From a checkpoint of a small multi-label image tagger: norm batchnorm.
Rows from block 3 of a small multi-label image tagger, named by matrix and row number. Rows with one number belong to one channel. Each number is 50 + 15 x the weight over its row's rms, rounded and kept within 0 to 99. All counts start at 0.
After each channel's rows are labels from the 100 images, of 14976, where the channel reaches its highest value: "strongest on" is what is common among them. Only what is clearly more common there than usual is listed. The data: rendered scenes of toy objects such as cars, trees, mugs and chairs.
# convs0: first 3x3 conv (model.blocks.3.convs.0.weight, 128x128x3x3, each kernel summed), inputs 0-127
# convs1: second 3x3 conv (model.blocks.3.convs.1.weight, 128x128x3x3, transposed, each kernel summed), outputs 0-127

convs0.34:45 44 20 49 62 44 62 39 69 49 39 50 47 39 42 37 64 69 47 53 30 61 39 62 34 51 35 59 45 32 63 53 45 73 40 38 42 58 52 56 46 16 34 32 45 39 62 44 24 37 63 45 52 51 21 35 42 63 20 63 33 53 33 67 54 69 24 37 73 21 45 34 32 36 27 36 41 55 59 44 38 35 34 58 55 57 42 73 41 19 51 53 43 72 35 51 52 39 43 49 85 57 50 49 51 28 53 53 40 59 71 62 36 43 27 42 39 45 33 42 53 45 21 49 35 30 49 00
convs1.34:52 51 55 39 42 31 63 42 35 67 47 38 50 55 44 48 71 60 64 41 26 45 57 58 67 40 81 53 43 44 57 25 75 93 45 38 60 22 69 60 47 42 74 29 27 51 42 76 47 32 31 62 41 30 80 62 37 24 45 45 37 69 55 42 70 50 72 90 51 52 45 46 65 36 45 47 37 32 58 40 56 71 34 64 46 41 45 63 67 73 50 48 25 96 29 35 57 44 53 47 59 54 56 40 48 34 57 47 59 45 59 42 55 42 55 38 58 35 61 56 58 78 24 36 42 42 42 77
strongest on: car

convs0.74:44 21 57 54 29 50 24 66 72 50 52 61 50 54 53 50 45 51 57 42 47 32 49 39 54 66 35 47 31 52 27 51 57 55 57 56 70 35 31 65 65 52 48 49 45 59 35 58 46 48 12 52 71 56 40 44 42 44 37 59 58 51 42 33 19 65 57 48 50 34 62 40 29 49 58 66 53 52 70 64 26 48 52 69 51 56 00 18 43 15 57 40 49 45 25 39 53 64 51 46 53 47 11 32 63 49 47 36 28 60 94 40 40 28 45 57 50 42 19 45 60 47 38 37 56 32 41 40
convs1.74:54 35 21 62 58 47 32 31 51 35 51 52 34 43 52 80 53 57 28 36 30 62 47 51 65 21 49 68 73 53 42 33 38 96 62 52 42 66 44 63 57 50 25 49 50 62 32 37 27 36 41 42 51 46 66 60 61 45 31 37 74 53 73 62 42 56 58 50 44 62 53 79 42 62 47 44 56 58 44 69 41 40 51 38 42 31 99 42 63 53 45 65 38 59 35 65 62 37 74 38 66 58 55 62 60 63 53 21 27 68 73 26 69 51 50 38 49 52 43 39 66 48 51 52 66 55 61 44
strongest on: red object; green object; hammer

convs0.60:43 63 25 57 56 34 65 50 59 55 49 61 62 41 66 52 70 68 62 55 59 53 46 61 66 77 40 56 62 28 50 70 42 32 64 64 32 54 64 62 46 70 65 72 75 73 61 69 66 59 78 56 62 57 40 66 55 73 71 51 64 52 61 43 99 46 58 52 61 79 48 52 55 55 52 60 60 28 36 61 73 74 39 60 75 68 73 46 63 54 52 64 52 59 67 52 71 67 65 54 65 68 93 44 32 77 76 44 55 57 43 39 59 72 54 56 50 64 53 46 53 55 51 55 53 52 69 71
convs1.60:61 22 41 52 63 31 74 34 71 52 42 41 48 34 73 44 69 39 47 26 62 75 65 48 75 80 56 71 65 55 62 76 50 65 55 38 33 68 62 60 42 50 83 81 56 66 40 34 36 49 38 68 41 70 48 50 40 70 31 43 47 61 72 43 63 52 67 27 67 29 42 56 35 58 62 36 59 58 39 59 23 11 45 36 31 33 31 39 37 62 61 30 69 49 65 48 70 41 55 43 60 43 42 33 60 37 47 35 36 46 70 79 44 50 42 68 66 64 49 48 57 71 43 43 68 58 65 37
strongest on: count: three; candle

convs0.2:61 43 39 55 46 25 70 40 74 39 50 31 34 59 67 49 45 53 49 53 75 21 63 64 43 54 55 48 41 25 54 55 32 53 55 16 69 55 51 37 41 31 62 36 37 46 49 46 45 76 77 58 54 49 35 30 39 44 55 15 56 32 54 55 52 60 21 63 81 67 69 54 48 67 36 63 41 75 35 38 61 42 67 39 61 33 43 35 28 64 47 47 37 53 54 51 53 41 39 34 60 50 56 61 65 60 24 45 82 52 46 08 58 49 58 58 55 36 22 64 38 39 32 30 10 44 49 77
convs1.2:50 50 63 44 44 44 38 58 58 44 31 38 62 24 64 37 89 40 52 82 36 41 39 22 30 53 78 79 62 47 49 31 67 58 65 43 53 74 33 65 50 49 33 34 33 42 49 52 68 51 44 48 50 74 42 61 59 42 48 85 36 76 43 64 33 43 66 69 66 45 60 63 35 48 45 56 48 35 41 62 55 37 32 23 25 51 40 58 35 58 86 51 25 49 58 37 80 36 60 51 52 64 42 13 40 40 55 65 37 53 61 14 36 30 50 44 70 59 42 52 59 49 43 55 61 34 28 54
strongest on: hammer; largest object: hammer

convs0.5:68 22 33 36 43 32 15 72 61 43 66 54 58 59 57 68 36 53 62 60 10 48 23 53 45 69 32 23 26 64 62 52 41 26 49 52 66 41 85 56 65 73 43 47 28 70 34 74 48 55 41 32 56 75 40 56 71 49 50 30 47 24 04 56 53 66 43 52 55 45 63 44 77 41 54 63 45 53 50 45 49 29 52 39 43 50 61 41 50 48 46 70 47 35 59 51 51 64 78 24 61 64 48 29 32 63 40 51 53 46 35 54 29 41 56 38 26 47 52 54 39 75 59 42 57 45 48 74
convs1.5:41 44 68 58 26 56 50 61 54 55 38 68 30 28 62 64 28 40 33 48 65 50 42 57 56 99 35 38 50 58 61 61 34 32 44 58 64 47 56 60 30 76 49 53 47 55 62 20 35 44 76 58 50 76 54 52 54 44 34 40 26 49 37 59 64 59 28 47 47 69 40 89 39 38 75 44 51 66 56 83 41 55 29 42 48 27 39 23 38 58 25 15 62 48 66 27 66 62 56 52 54 11 47 51 55 53 56 56 40 61 54 47 43 26 49 47 44 57 27 65 52 53 30 58 40 50 51 35
strongest on: lamp

convs0.65:39 38 23 61 45 44 58 33 85 72 28 49 41 63 30 66 26 25 50 67 30 25 50 36 61 47 46 16 46 59 44 57 44 30 63 54 54 32 48 70 60 45 45 24 67 60 48 50 64 41 42 47 44 38 58 65 58 58 55 67 37 46 26 50 26 14 48 46 75 40 81 44 03 57 46 29 73 42 44 48 51 24 43 51 59 47 52 67 61 69 53 46 57 68 69 42 36 51 55 45 46 56 28 60 45 48 45 43 38 37 59 44 60 61 44 69 39 53 66 55 41 64 34 17 59 38 75 15
convs1.65:46 73 09 44 24 21 59 41 64 62 77 42 50 48 40 31 68 55 63 59 48 42 49 50 62 67 76 53 29 59 28 54 82 73 33 53 44 73 55 67 48 32 43 44 69 43 27 58 36 43 47 29 56 65 50 41 44 66 49 54 31 51 48 41 59 36 52 47 55 93 50 52 23 66 37 41 57 27 49 28 59 68 59 73 21 65 64 49 33 61 57 42 59 59 60 38 49 17 77 68 30 43 41 34 34 32 52 53 64 69 46 34 60 52 58 62 46 31 67 41 49 70 29 49 58 38 42 27
strongest on: hammer

convs0.64:66 48 21 67 28 51 37 53 61 44 39 43 44 45 44 53 51 55 69 16 64 66 55 42 20 50 41 64 53 49 42 55 51 53 52 48 62 70 76 28 37 46 57 47 59 43 39 72 37 39 53 37 54 43 72 51 69 68 61 38 43 55 19 40 29 45 56 71 84 31 87 61 33 45 37 58 38 67 42 60 56 39 37 41 60 48 61 54 62 58 37 65 49 42 57 40 56 39 24 55 58 69 10 14 51 69 48 37 77 68 51 57 26 44 51 45 45 50 59 38 27 60 52 00 38 66 41 46
convs1.64:27 63 65 51 53 65 43 22 54 63 43 58 41 36 64 48 72 42 17 30 46 80 66 41 34 79 74 57 46 67 62 76 54 64 53 32 50 68 30 45 59 69 62 46 58 59 34 27 52 54 46 83 39 67 60 48 30 65 38 52 40 61 41 48 36 40 61 37 48 50 71 68 43 48 54 41 63 40 62 89 24 43 41 41 24 22 38 43 54 69 57 34 41 39 46 36 59 39 55 49 52 33 67 47 43 52 61 59 09 55 45 33 30 62 27 54 51 66 83 52 57 46 59 58 85 50 41 63
strongest on: light from the left

convs0.124:54 21 56 69 47 19 60 32 68 65 47 48 61 44 45 48 41 28 43 62 43 67 49 66 16 41 49 43 46 33 13 49 65 39 35 49 50 52 22 24 41 33 19 35 42 51 33 43 53 47 55 32 37 62 47 73 38 60 38 60 55 34 52 55 35 66 65 47 66 65 57 61 32 51 48 49 47 73 69 34 52 39 66 56 57 66 58 54 13 57 31 47 79 38 61 36 47 66 53 48 73 64 33 34 64 48 39 39 65 27 71 35 53 41 51 49 34 34 49 06 13 38 44 36 62 64 44 39
convs1.124:58 55 43 46 68 57 55 34 23 55 46 42 37 40 62 65 67 64 39 49 60 80 29 30 41 52 82 82 56 56 76 32 39 46 39 53 46 61 52 58 37 46 33 50 38 71 34 30 51 34 35 65 48 49 10 65 45 36 48 47 45 80 26 67 38 34 64 55 53 42 39 61 53 43 76 68 47 30 36 47 30 58 54 59 46 43 58 56 42 70 57 37 39 63 60 31 45 83 46 65 43 24 73 17 45 36 37 58 34 53 48 56 55 83 31 49 67 55 55 79 46 58 77 44 82 40 69 45
strongest on: tree

convs0.50:35 34 08 60 32 34 37 61 72 56 38 52 61 66 54 49 43 47 66 44 12 53 36 50 69 48 56 39 60 39 47 50 44 52 55 71 42 43 34 32 09 54 44 17 28 48 35 59 27 63 42 28 51 66 39 52 63 74 45 58 40 42 60 45 41 34 53 11 50 29 55 40 58 31 38 25 42 33 37 53 59 47 31 52 60 65 58 45 44 48 50 47 72 30 70 47 47 53 42 33 74 52 16 32 24 57 59 31 64 67 49 33 47 34 57 56 41 57 10 25 52 53 54 29 42 58 58 40
convs1.50:55 53 52 29 55 36 58 60 45 59 28 23 62 41 44 55 59 47 40 50 63 61 52 54 30 43 56 38 71 45 35 69 24 51 53 18 82 64 56 38 54 63 67 25 69 57 51 48 64 68 66 40 33 63 55 45 48 32 36 66 29 31 13 60 60 57 50 31 72 54 68 76 34 43 57 49 77 45 64 47 24 22 40 55 49 24 53 45 55 40 56 60 42 68 62 55 59 51 56 64 32 57 54 47 54 18 50 64 42 44 89 21 60 19 27 41 42 38 69 64 63 49 73 37 63 27 64 66
strongest on: light from the left

convs0.110:60 31 00 44 46 73 38 58 50 66 33 58 51 38 42 54 53 60 65 22 70 50 63 61 51 50 26 35 57 57 44 37 72 57 67 59 61 42 50 60 31 55 13 59 84 52 17 54 26 62 43 24 49 63 53 57 63 59 50 58 34 83 67 33 57 40 45 19 61 41 70 48 58 11 42 33 37 62 51 62 58 57 56 44 57 46 39 57 65 56 42 50 60 28 41 26 38 57 53 51 69 42 33 26 32 44 44 47 55 49 42 29 37 42 45 46 42 39 09 40 58 60 65 53 39 36 34 39
convs1.110:75 69 55 31 69 48 57 27 28 41 47 23 52 73 22 51 58 32 38 20 51 58 47 46 45 43 54 73 55 64 45 52 84 62 53 46 86 39 71 44 45 59 65 70 76 46 68 57 61 57 51 69 29 54 53 38 50 50 55 60 42 49 68 47 21 65 66 26 64 55 55 66 49 47 48 66 63 21 52 48 46 23 51 46 25 39 36 28 43 23 64 41 68 65 42 48 31 63 51 23 34 73 43 38 62 37 18 64 50 32 61 25 53 43 38 69 63 43 51 49 52 41 43 46 61 36 55 81
strongest on: light from the left; tree

convs0.21:34 59 47 28 41 25 33 66 63 49 62 46 47 31 48 41 37 50 50 62 08 79 67 30 45 57 58 25 34 53 55 58 10 54 44 58 62 45 40 38 69 43 31 43 18 60 63 55 43 43 64 52 67 49 50 31 41 54 27 41 50 26 41 45 39 57 25 38 52 67 33 42 70 23 47 69 43 47 73 43 53 36 55 58 30 38 34 56 39 84 59 81 44 60 14 67 40 57 40 45 49 37 59 54 54 56 65 56 22 46 48 71 51 73 44 72 22 34 37 48 44 63 47 43 61 46 38 17
convs1.21:32 41 39 46 58 71 54 46 62 79 55 56 40 55 78 24 46 37 44 65 49 33 49 56 70 60 75 62 67 40 37 11 53 26 51 30 60 30 55 42 52 36 40 39 42 39 15 61 48 36 40 63 38 62 21 63 43 38 37 49 47 40 50 46 48 52 64 54 61 18 47 48 44 30 45 40 40 62 64 10 37 12 43 55 15 33 50 40 63 42 60 31 55 46 41 40 59 45 56 34 49 44 45 53 43 23 31 56 71 31 33 61 34 65 50 74 36 47 37 67 59 56 67 34 40 16 31 62
strongest on: its colour: purple

convs0.109:57 24 53 32 41 24 47 47 56 59 52 53 52 55 56 50 35 37 47 28 61 29 23 43 41 52 46 13 30 43 52 65 36 35 44 49 44 49 64 34 31 54 48 42 44 52 43 41 33 51 41 32 59 51 78 32 38 68 41 59 46 38 11 43 26 46 65 41 67 35 71 59 33 57 42 27 50 55 61 53 54 25 51 49 24 39 48 22 59 41 35 34 24 51 57 51 54 25 53 41 98 57 19 38 58 42 36 48 78 55 54 22 42 57 52 39 49 55 41 24 30 49 19 26 30 41 49 33
convs1.109:25 55 56 42 30 44 30 62 35 54 28 57 41 50 70 67 99 49 33 34 43 41 25 26 30 58 75 70 64 37 61 53 42 59 62 59 49 71 52 56 41 28 55 59 56 54 53 28 55 30 63 30 60 49 47 71 51 54 49 72 37 69 47 63 34 37 51 43 65 68 44 50 35 36 66 74 51 32 54 55 34 48 55 33 33 54 33 48 22 73 44 31 61 78 57 47 67 90 83 57 52 47 69 43 40 51 38 35 38 66 50 38 52 69 35 31 39 64 52 64 39 60 52 78 45 39 50 42
strongest on: car

convs0.86:47 23 56 37 40 50 53 26 86 69 43 35 57 54 47 53 26 42 40 34 68 66 58 68 23 50 43 35 47 56 23 66 34 32 36 24 34 55 32 47 39 38 19 19 65 39 39 48 46 56 64 62 31 42 73 63 47 89 49 54 24 42 53 16 58 60 41 50 67 53 35 63 21 69 43 55 37 40 31 61 59 48 54 54 34 53 48 29 54 33 59 50 48 50 40 39 38 56 48 46 68 38 29 45 82 48 37 45 37 53 27 34 31 70 51 33 59 60 44 72 53 37 29 48 15 54 45 39
convs1.86:41 53 17 47 87 42 51 75 44 38 67 58 53 29 54 58 45 48 39 48 37 58 49 52 37 47 52 60 41 37 43 36 42 53 39 34 53 63 74 43 58 45 51 69 46 23 32 52 64 39 23 20 31 68 36 74 51 60 35 49 40 53 51 60 34 53 55 36 49 35 62 42 72 52 37 47 22 17 62 53 39 17 30 37 66 51 39 45 52 87 83 47 46 15 47 47 40 29 42 69 62 48 63 84 28 64 35 41 64 52 59 45 45 66 40 63 48 53 49 49 79 43 60 56 38 12 36 53
strongest on: hammer

convs0.72:73 43 32 38 46 09 40 64 60 49 31 65 66 41 52 68 66 66 66 58 56 33 69 26 63 49 59 26 34 56 69 45 39 24 25 75 43 51 56 71 46 75 31 22 20 56 40 57 58 49 51 50 49 50 20 32 27 40 59 50 45 32 20 31 39 12 49 63 63 52 49 40 18 38 51 30 48 45 63 32 59 47 53 57 69 67 60 59 34 35 45 44 49 33 54 54 63 53 66 50 87 53 39 36 63 57 58 44 50 57 37 42 42 67 64 47 33 49 61 38 12 42 44 56 48 69 52 56
convs1.72:57 61 36 27 35 74 51 34 32 45 43 50 24 39 34 53 25 57 22 42 47 48 66 76 68 64 39 50 53 56 50 69 51 28 53 56 45 53 47 49 38 59 47 40 42 66 61 46 49 49 53 51 68 51 60 15 35 77 38 40 57 34 64 45 33 42 64 26 41 28 55 68 60 59 60 52 43 45 47 54 50 62 16 63 45 56 70 48 37 41 58 36 83 46 56 68 38 53 57 53 81 51 31 64 71 23 44 41 48 33 36 41 74 55 67 76 65 57 63 92 50 62 49 23 34 06 70 40
strongest on: chair; candle

convs0.38:37 41 46 23 59 29 52 75 65 40 51 47 43 47 46 45 34 49 44 32 63 52 60 42 29 75 27 48 40 21 31 49 32 43 35 55 46 57 80 36 18 53 51 21 62 47 38 67 61 56 54 43 51 52 29 46 59 81 53 46 32 21 26 34 49 47 36 64 59 30 61 52 44 62 44 50 42 54 49 50 63 78 31 46 75 54 50 65 35 31 28 52 49 00 53 45 45 35 49 35 72 60 25 46 36 73 60 32 71 74 36 36 44 54 52 63 48 68 37 42 25 53 50 44 66 33 57 66
convs1.38:69 84 50 58 73 56 60 34 60 62 68 65 30 59 35 60 68 54 56 23 45 58 70 57 63 75 68 59 52 50 32 64 57 43 45 46 45 64 28 44 64 41 83 38 51 59 74 35 67 60 59 60 50 74 61 30 58 55 32 44 57 54 57 56 26 39 59 41 67 46 67 72 28 52 49 39 55 35 82 76 36 44 52 40 45 29 39 34 42 60 80 21 39 47 59 43 46 69 55 55 45 26 69 25 56 20 59 63 34 76 58 26 66 19 50 58 46 45 76 59 60 44 51 53 64 34 45 73
strongest on: lamp

convs0.43:62 30 99 38 25 24 49 51 61 45 65 63 44 43 49 50 35 37 71 67 43 54 62 40 61 53 47 45 40 54 15 60 35 46 52 51 54 51 53 44 55 52 45 44 20 46 51 55 38 49 70 49 40 50 30 53 41 57 44 27 43 40 31 31 05 54 47 51 75 68 83 56 35 44 20 59 11 83 26 49 44 31 54 57 56 53 48 36 37 73 46 53 45 38 50 42 47 51 51 31 58 45 38 35 57 51 27 57 46 47 84 38 68 39 38 30 39 35 31 65 46 45 14 50 59 32 61 49
convs1.43:60 74 50 38 55 32 30 50 39 29 44 57 51 54 26 36 87 44 36 22 41 65 67 22 23 81 56 66 55 44 52 37 43 47 55 36 44 39 38 72 41 52 58 36 56 56 16 46 64 49 55 51 54 70 42 68 36 51 42 75 22 62 43 62 35 49 46 46 69 00 64 37 55 45 36 51 42 28 32 53 67 58 54 45 27 31 17 36 38 54 47 37 30 42 39 25 56 40 64 34 57 49 61 54 38 69 44 59 37 50 73 55 44 58 32 38 44 60 73 21 60 52 49 58 57 53 65 35
strongest on: hammer; largest object: hammer

convs0.25:59 49 46 54 39 51 57 38 67 49 73 41 48 40 09 46 40 58 38 50 62 25 39 38 38 53 37 41 40 56 44 80 52 49 39 54 49 71 39 33 35 54 53 45 59 19 44 37 38 44 66 45 66 64 41 58 50 36 65 56 52 53 56 37 58 58 53 52 55 41 85 18 53 53 42 54 45 63 62 26 56 03 60 25 50 22 56 54 38 45 62 59 52 38 84 50 11 45 54 68 76 44 56 48 35 50 04 38 48 91 47 29 54 40 56 51 57 57 35 61 47 58 53 49 12 62 49 51
convs1.25:60 52 62 49 55 49 44 49 41 40 55 45 66 44 51 81 51 63 91 48 51 18 51 48 51 50 33 63 40 50 74 96 55 53 44 44 52 70 67 40 53 97 69 52 53 54 59 92 44 44 47 61 19 51 42 54 59 61 42 37 51 57 49 41 45 49 32 54 50 44 75 32 49 45 32 40 33 41 34 39 28 43 50 66 81 76 48 34 62 38 28 29 47 54 71 18 16 54 43 37 28 67 57 47 38 42 67 48 48 67 53 55 55 59 14 44 62 51 45 47 34 63 52 58 32 57 37 49
strongest on: blue object; its colour: blue; teal object

convs0.51:62 07 51 51 43 29 44 53 66 52 65 57 55 44 58 39 34 25 53 46 41 52 54 50 57 48 52 42 29 39 35 54 74 33 36 50 55 52 41 43 60 28 28 47 61 44 43 46 64 45 16 30 42 50 34 62 58 67 34 32 70 51 37 54 45 46 41 43 68 51 39 58 00 47 46 60 45 67 58 28 32 12 74 46 66 58 45 51 30 59 50 64 67 26 52 31 47 38 68 52 95 21 34 34 51 39 29 60 51 48 44 23 46 55 64 49 54 39 33 21 55 59 61 50 39 31 59 69
convs1.51:67 69 32 54 69 55 61 35 11 64 41 43 31 50 40 63 60 65 31 34 79 45 13 28 44 27 82 49 52 61 35 46 50 55 66 59 61 53 79 55 51 31 63 91 39 51 62 56 44 43 70 67 38 29 53 69 33 60 44 40 58 56 21 29 61 69 57 67 56 51 57 31 57 47 60 75 30 55 50 51 51 48 46 80 45 46 41 62 44 39 59 65 49 89 37 41 47 54 57 78 52 45 58 57 43 77 30 36 38 68 34 48 81 57 49 48 35 43 54 57 47 36 46 26 60 63 42 38
strongest on: pine; ice cream

convs0.49:42 19 73 47 38 65 41 56 40 39 75 59 33 40 53 39 44 40 70 38 50 61 72 52 40 60 48 33 37 80 22 58 38 54 38 50 38 50 46 18 52 52 21 43 53 49 38 43 13 75 49 43 60 48 28 21 57 52 49 42 51 24 60 46 17 64 61 20 47 59 86 31 29 44 44 66 17 62 50 46 39 31 43 53 48 49 44 44 28 45 41 54 37 46 49 28 61 66 41 53 62 52 29 30 52 23 43 42 69 35 72 36 48 66 61 30 47 47 54 42 72 28 36 44 75 55 66 48
convs1.49:47 58 94 65 54 59 36 35 46 63 64 58 80 46 50 61 47 70 68 37 40 44 59 50 57 52 32 40 44 16 38 52 61 29 28 66 27 46 56 36 27 57 48 38 60 47 44 36 47 81 58 49 51 36 30 28 62 63 44 60 17 35 49 58 64 54 76 71 52 34 50 58 79 34 49 67 44 40 16 63 58 48 52 74 43 55 60 64 31 71 39 40 61 49 59 68 54 68 67 68 54 31 70 79 43 51 57 77 49 61 54 33 60 52 28 70 66 33 72 72 56 52 66 46 46 42 56 78
strongest on: red object

convs0.101:71 41 39 52 43 55 25 61 62 59 72 55 38 55 84 61 51 30 38 53 61 39 58 40 51 60 57 49 57 37 16 47 50 43 53 48 43 68 79 38 62 39 30 56 06 42 59 58 55 77 56 29 63 48 43 79 59 55 52 43 74 56 49 62 20 57 63 47 65 75 51 49 33 55 71 22 30 41 36 37 53 45 35 46 55 48 44 39 45 76 40 51 77 65 41 49 53 41 55 23 71 77 28 23 69 36 62 60 60 53 31 49 52 59 33 63 32 34 44 22 69 52 56 50 87 56 56 41
convs1.101:41 39 33 50 39 58 67 63 71 56 73 59 65 36 53 42 51 55 43 56 72 56 63 38 67 57 49 53 43 23 43 66 65 53 62 57 57 45 69 47 50 37 46 36 54 63 49 51 32 60 60 26 66 53 28 51 59 41 49 66 31 53 63 59 69 35 82 54 77 44 25 30 08 32 60 49 48 53 25 68 33 51 51 71 48 43 49 16 34 32 41 55 88 25 53 58 42 38 76 62 45 11 71 65 48 48 33 53 38 76 40 22 54 30 42 70 52 29 34 60 52 48 52 21 44 41 54 44
strongest on: hammer

convs0.6:86 49 50 64 53 58 59 20 30 66 33 61 61 44 39 54 48 62 60 42 39 64 51 25 36 47 20 57 43 58 54 48 57 71 51 58 12 49 31 33 37 34 47 62 54 42 43 37 53 31 49 27 44 56 69 51 61 65 38 24 30 45 66 57 49 37 33 29 44 31 49 44 35 32 18 22 49 53 10 32 37 41 39 38 40 50 34 50 53 44 59 47 37 36 33 44 39 06 45 50 47 49 35 39 67 31 29 22 35 44 66 61 46 44 59 34 54 34 59 64 52 37 52 50 18 39 37 21
convs1.6:90 46 83 49 51 51 56 43 41 39 73 31 57 67 40 67 43 51 53 68 51 44 31 62 70 30 54 34 67 52 24 44 65 61 53 39 24 39 45 30 65 62 48 75 54 49 37 45 54 39 35 55 40 46 05 85 45 74 61 49 73 56 82 38 32 61 47 63 43 56 50 33 55 44 44 67 41 67 23 37 55 52 67 66 43 28 55 65 60 58 41 47 41 03 38 59 64 74 37 45 40 56 66 42 72 49 65 49 63 23 66 47 57 58 61 48 72 49 69 51 61 40 35 60 66 50 44 62
strongest on: light from the right

convs0.98:41 15 53 45 52 48 30 46 37 60 57 36 59 54 55 54 41 28 44 81 70 46 30 33 71 51 51 32 45 31 61 50 47 51 39 45 43 57 53 37 43 36 68 58 48 48 37 55 61 63 64 64 23 68 42 50 26 63 39 37 50 75 19 39 34 69 44 53 56 67 42 43 75 31 28 40 52 33 41 64 32 45 12 43 69 24 57 32 59 57 48 94 41 69 53 49 43 46 63 72 28 45 22 59 41 52 48 40 38 41 38 52 56 45 30 28 31 63 28 55 44 47 45 43 08 23 37 47
convs1.98:53 65 64 29 54 51 65 52 53 54 59 59 47 43 40 43 58 42 31 46 51 60 43 32 49 75 55 53 56 61 57 74 53 52 46 41 41 53 43 65 46 43 46 54 57 82 62 56 55 50 72 48 79 99 48 61 51 58 61 49 66 49 50 36 40 34 44 29 33 33 39 74 48 45 39 57 74 58 55 50 53 65 40 52 40 75 27 53 53 55 60 00 51 51 74 32 44 67 43 37 35 72 65 55 60 26 57 68 54 50 55 46 50 53 64 42 42 64 66 47 29 50 61 59 24 36 74 57
strongest on: car

convs0.22:63 21 29 53 47 54 19 39 48 50 56 69 74 36 75 57 44 57 18 51 50 00 58 49 61 23 24 45 52 44 29 65 62 52 42 55 46 53 61 44 57 41 46 48 48 16 30 58 66 58 44 40 40 41 18 50 38 53 29 51 46 69 39 42 43 37 47 42 41 64 45 30 37 51 33 25 58 42 43 50 21 51 59 48 76 71 27 20 62 56 48 30 55 54 33 40 49 27 49 57 76 53 49 44 41 58 55 70 57 73 24 47 62 71 53 64 32 54 30 47 44 53 50 43 41 41 36 52
convs1.22:63 48 61 42 59 30 47 16 54 31 64 41 48 66 80 72 44 59 25 56 60 32 54 53 31 48 39 39 51 42 85 39 74 63 74 40 71 62 44 49 37 63 56 41 55 32 56 32 42 68 63 70 69 37 42 37 64 65 54 47 57 67 63 45 46 48 51 49 36 40 28 29 51 75 43 54 44 66 46 43 42 38 42 63 00 30 12 40 43 29 51 52 46 39 43 47 56 66 50 41 54 38 55 61 42 44 26 59 36 52 25 34 50 69 33 66 32 74 57 27 67 64 59 34 71 38 62 53
strongest on: red object

convs0.37:46 49 27 47 43 37 51 43 68 54 65 65 52 28 46 53 28 66 59 59 55 45 49 18 47 39 27 33 29 65 70 46 46 49 47 39 54 47 70 45 21 51 47 46 64 44 37 51 54 51 61 78 38 32 39 42 45 74 35 41 30 35 71 11 79 54 37 49 60 25 48 30 39 56 55 55 52 68 45 41 44 31 38 08 46 59 40 50 46 50 56 44 43 53 21 47 46 73 51 63 68 42 85 55 23 62 45 34 59 32 50 45 42 29 52 26 38 42 20 56 26 16 38 48 20 37 49 67
convs1.37:40 68 56 43 42 51 40 82 28 46 64 74 44 43 33 34 58 52 63 30 58 68 56 38 58 59 48 36 47 63 55 44 54 59 49 69 61 66 40 36 56 28 71 26 69 54 60 72 66 43 44 53 66 27 66 66 39 64 66 44 38 50 89 53 56 33 39 66 47 62 47 67 54 56 31 64 05 39 49 53 56 68 58 45 69 50 51 51 22 28 66 63 34 90 49 59 34 13 54 18 46 49 27 51 37 56 64 55 58 44 61 46 45 60 73 54 37 41 64 59 40 26 45 38 23 30 29 49
strongest on: hammer; bottle; largest object: bottle

convs0.95:35 54 52 65 62 57 60 59 48 52 48 61 36 46 53 60 46 45 63 36 76 56 61 41 25 55 41 65 40 43 46 27 55 49 71 57 51 29 47 45 67 47 18 47 63 49 25 54 46 48 66 18 43 54 31 60 63 46 31 29 46 43 59 45 29 47 50 57 64 57 88 44 21 51 41 52 67 90 34 38 43 61 48 49 82 59 51 38 25 44 51 60 62 58 38 33 61 53 59 40 54 49 25 15 41 50 71 64 67 34 20 44 26 25 87 23 31 53 62 54 53 33 64 48 24 22 47 55
convs1.95:74 74 55 14 73 23 50 29 42 46 53 40 39 76 33 37 65 34 62 70 49 58 51 16 35 69 70 61 43 55 74 75 58 42 72 44 59 53 42 55 42 63 41 60 47 67 61 61 33 71 50 59 25 69 48 13 45 27 41 81 54 60 52 81 49 41 56 27 58 47 60 52 54 53 41 52 46 43 58 70 41 54 47 29 32 36 34 65 47 49 67 42 38 31 39 29 44 56 37 11 42 53 71 48 51 44 27 43 36 74 76 34 46 55 51 45 40 71 61 55 43 46 29 47 58 30 45 41
strongest on: tree; largest object: tree